Rows from block 4 of the image encoder of a small model that answers yes/no questions on an image's attributes, named by matrix and row number. Rows with one number belong to one channel. Each number is 128 + 24 x the weight over its row's rms, rounded and kept within 0 to 255. All counts start at 0.
After each channel's rows are labels from the 100 images, of 14848, where the channel reaches its highest value: "strongest on" is what is common among them. Only what is clearly more common there than usual is listed. The data: pictures of board games with random positions, seen at a slant.
# convs0: expand 5x5 conv (encoder.blocks.4.convs.0.weight, 192x48x5x5, each kernel summed), inputs 0-47
# convs1: project pointwise conv (encoder.blocks.4.convs.1.weight, 48x192x1x1, transposed), outputs 0-47

convs0.128 [139 164  76 140 122 148 107 125 135 144 107 146 144 148 136 103  66 122  88 146 146 145 164 129 114 139 104 140 148 170 160 131 140 163 128 138 134 136 116  65 123  93 106 142 129 123 142 143]
convs1.128 [120 107 181 141 154 104 119 147 162 114 147  63 117  86 124 117 136 116 111 139 170 134 114 123 131 106  98 114 119 157 154 101  98 106 153 143 141 138 166 127 165 115 106 124 129 140  86 125]
strongest on: nearly full; discs in an upright rack

convs0.8 [114 130 157 134 130 108 126 143  85 145 113 147  89 149 101 158 104  58 128  97 144 135 104 125 139 117 146 153 132 205 129 113 130 134 141 151 131 130 119 141 138  72 128 146 130 129 109 138]
convs1.8 [160 141 100 109 118 125  94  94 149 143 142 111 150 123 128  95  93 152 171 163 150 107 137 146 113 136 100 137 117 140 139 111  94 160 134 160 141 150 114 116 185 162 115 130 138  95  84 142]
strongest on: discs on a green board; stones on a line grid

convs0.20 [152 104 148 157 117 117 154 149 150 161 110 150 168 113 105 113 132 139 149 139  82 153 192  87  96 140 147 104 112  81 101 157 143 106 130 111 127 135 103 110 103 136 118 133 114 152 117 132]
convs1.20 [146 120 172 151 153 151 117 125 121  91 151  85 171 158 143 141 143 139 115 116 162 158 102 135 142 125 113 133 158 161 143 103 103 176 109 105 126 127 110 162 181 128 144 123 160 125 117 119]
strongest on: nearly full; stones on a line grid

convs0.165 [ 96 125 111 110 115 109 113 105 143 174 161 119 106 140 129 135 112  79 107 124 113 125 130 165 149 122 193 123 134 141 154  92 151 161 112 133 159  90 110 117 126 120 171 134 123 163 103 112]
convs1.165 [124 106 162 112 150 143 120 141 137  86 133  96 133 110 162 127 126 160 115  88 132 155 132 111 111 186  91 121 110 116 119 135  96 116 143 123 133 186 168 136 100 112 115 172 144 151 140 106]
strongest on: discs on a green board

convs0.69 [164 140 115 154 133 132 167 126 140 174 100 129  94 160 124 138 115  92 141 121 114 162 160 102 172 122 145 141 137 130  86 116 142 138  88 134  82 109 100 130 115 158 114 143 138 154  95 102]
convs1.69 [170  90 133  91 125 181 120 128 115 122 107 144 120 106 183 120 102 130 136 161 110 143 139  90 127 116 108 110  78 101 135 110 149 144 167 150 115 155 125 122 165 112 151 101 132 109 123 123]
strongest on: discs on a green board

convs0.31 [ 97 124 171 177 165 136 120 121 133 125 145 147  96 111 160 199 117 102 104  89 145 141 118 148  93 122 150 127 135 158 132 144 142 101 145 172 146 125 120 121 143 110 118 134 143 133 118  93]
convs1.31 [136 172 146  63  89 147 107 124 119 118  68 118 117 117 114 118 129 153 153 127 137 135  96 134 118 137 126 138 147  89  97 118 123 143  84  74 143 166 134 124 118 117 152 122 120 153 138 145]
strongest on: discs in an upright rack

convs0.96 [107 142 145 146 126  96 176 117 199 115 135 162 133 126 129 136 136 147 166 147 173 117 163 118 148 151 163  95 171 107 146 120 139  98 116 136 152 117 103 136 130 132 124 139 118 166 118 108]
convs1.96 [145 136 136 128 127 153  53 121 112 141 132 105 128 129 119 107 156 159 114  90  81 167 125 174  84 107 114 159 155 130 122 148 104 164 133 106 155 140 147 131 132 142 112 121 149 101 146 125]
strongest on: discs on a green board; stones on a line grid

convs0.97 [ 97 139  90 147 117 163 148 107 138 167 140 162 139 143 107 124 117 141 152 161 181 117 158 163 122 155 126 144 156  99 126  95 127 143 101  94 144 119 173 141 107 147 155 129 122 169 124 118]
convs1.97 [148 123 150 110 170  85 109 146 153  70 155  86 105 128 124  95 146 140 109 102 137 104 129 132 123 101 122 107 117 137 134  83 102 173 121 144 157 156 107 135 113 123  87 137 110 134 100 125]
strongest on: discs on a green board

convs0.91 [134 119 105 138 132 100 145 107 135 165 152 122 100 122 101 118  83 107  78 136 118 155 127 121 145 128 152 134 152 164  96 105 141 160 106 151 102  99 121 103  78 163 136 148 173 127 153 113]
convs1.91 [127 144 195 119 129 142  82 165 129 156 130 179 103 122 159 116 131 136 139  97 129 131 133 139 128 118  75 116  75 106 116 119 131 105 154 142 137 115 132 129 155 111  94 116 110 129  94 150]
strongest on: discs on a green board

convs0.168 [120 132 158 157 155 109 144 127 110 113  87 164  97  98 122 121 187 149 128 122  82 124 128 112 138 166 101 128 142 128 146 120 103 107 113 156 106 146 142 137 115 140 126  88  73 143  90 126]
convs1.168 [152 127 118 141 150 151 126 154 110 144 157  79 129 159 117 151 132 109  94 135 178 122 112 146 118 131 145 136 115 107 130 134 119 154 164 120 120  84  98 130 170 146 145 137 127 144 205 119]
strongest on: discs in an upright rack

convs0.37 [161 108 123 123 134 159 140 137 105 156 129  94 141 146 131 131 113  99  95 145 118 166  90 157 141 142 120 124 139 155  72 122 171  86 142 104 139 105 139 103 114 131 104 135 175 164 162 131]
convs1.37 [140 145 107 116  79 133 111 147 150  66 122 156 115 151 174 125 111 130 113 115 140 136 120 129  93 110  95 171 101  90 128 121 128 161 106 111 126 111 174 153 161 147 131 127 107 125  95 126]
strongest on: discs on a green board; half full

convs0.12 [141 143  96 131 127 127 153 166 144 116 140  72 131 149 164 116 104 119 108 110 166  99 134 154  89 135 169 104 133 134 118 134 167 117 115 118 143 130 118  74 103 138 136 132 133 161 176 103]
convs1.12 [128 122 124 124  98 139  88  97 130 130 127 162 136 120 100 152 141 137 143 170 100 143 120 110 165 123 140 136 100 166 149  90 100 107 146 158  98 139  82 137 167 134 173 153 147  94 105 129]
strongest on: discs in an upright rack

convs0.58 [131 152 101 145 123 146 170 102 140 145 172 118 141 124 128 117 147 128 128 123 157 111 142 130 137 143 112 141 134  61 149 105 113  96 128 118 138 138 134 174 140 136 157 113  87 146  82  69]
convs1.58 [ 84 127 137 153 101 104 133 126  96  83 159 133 126 164 104 121 107 125 134 135 109 128 112 122  92 153 143  96 134 139  86  79 122 161 114 147 144 116 121  96  76 137 135 180 128 112 133 135]
strongest on: discs in an upright rack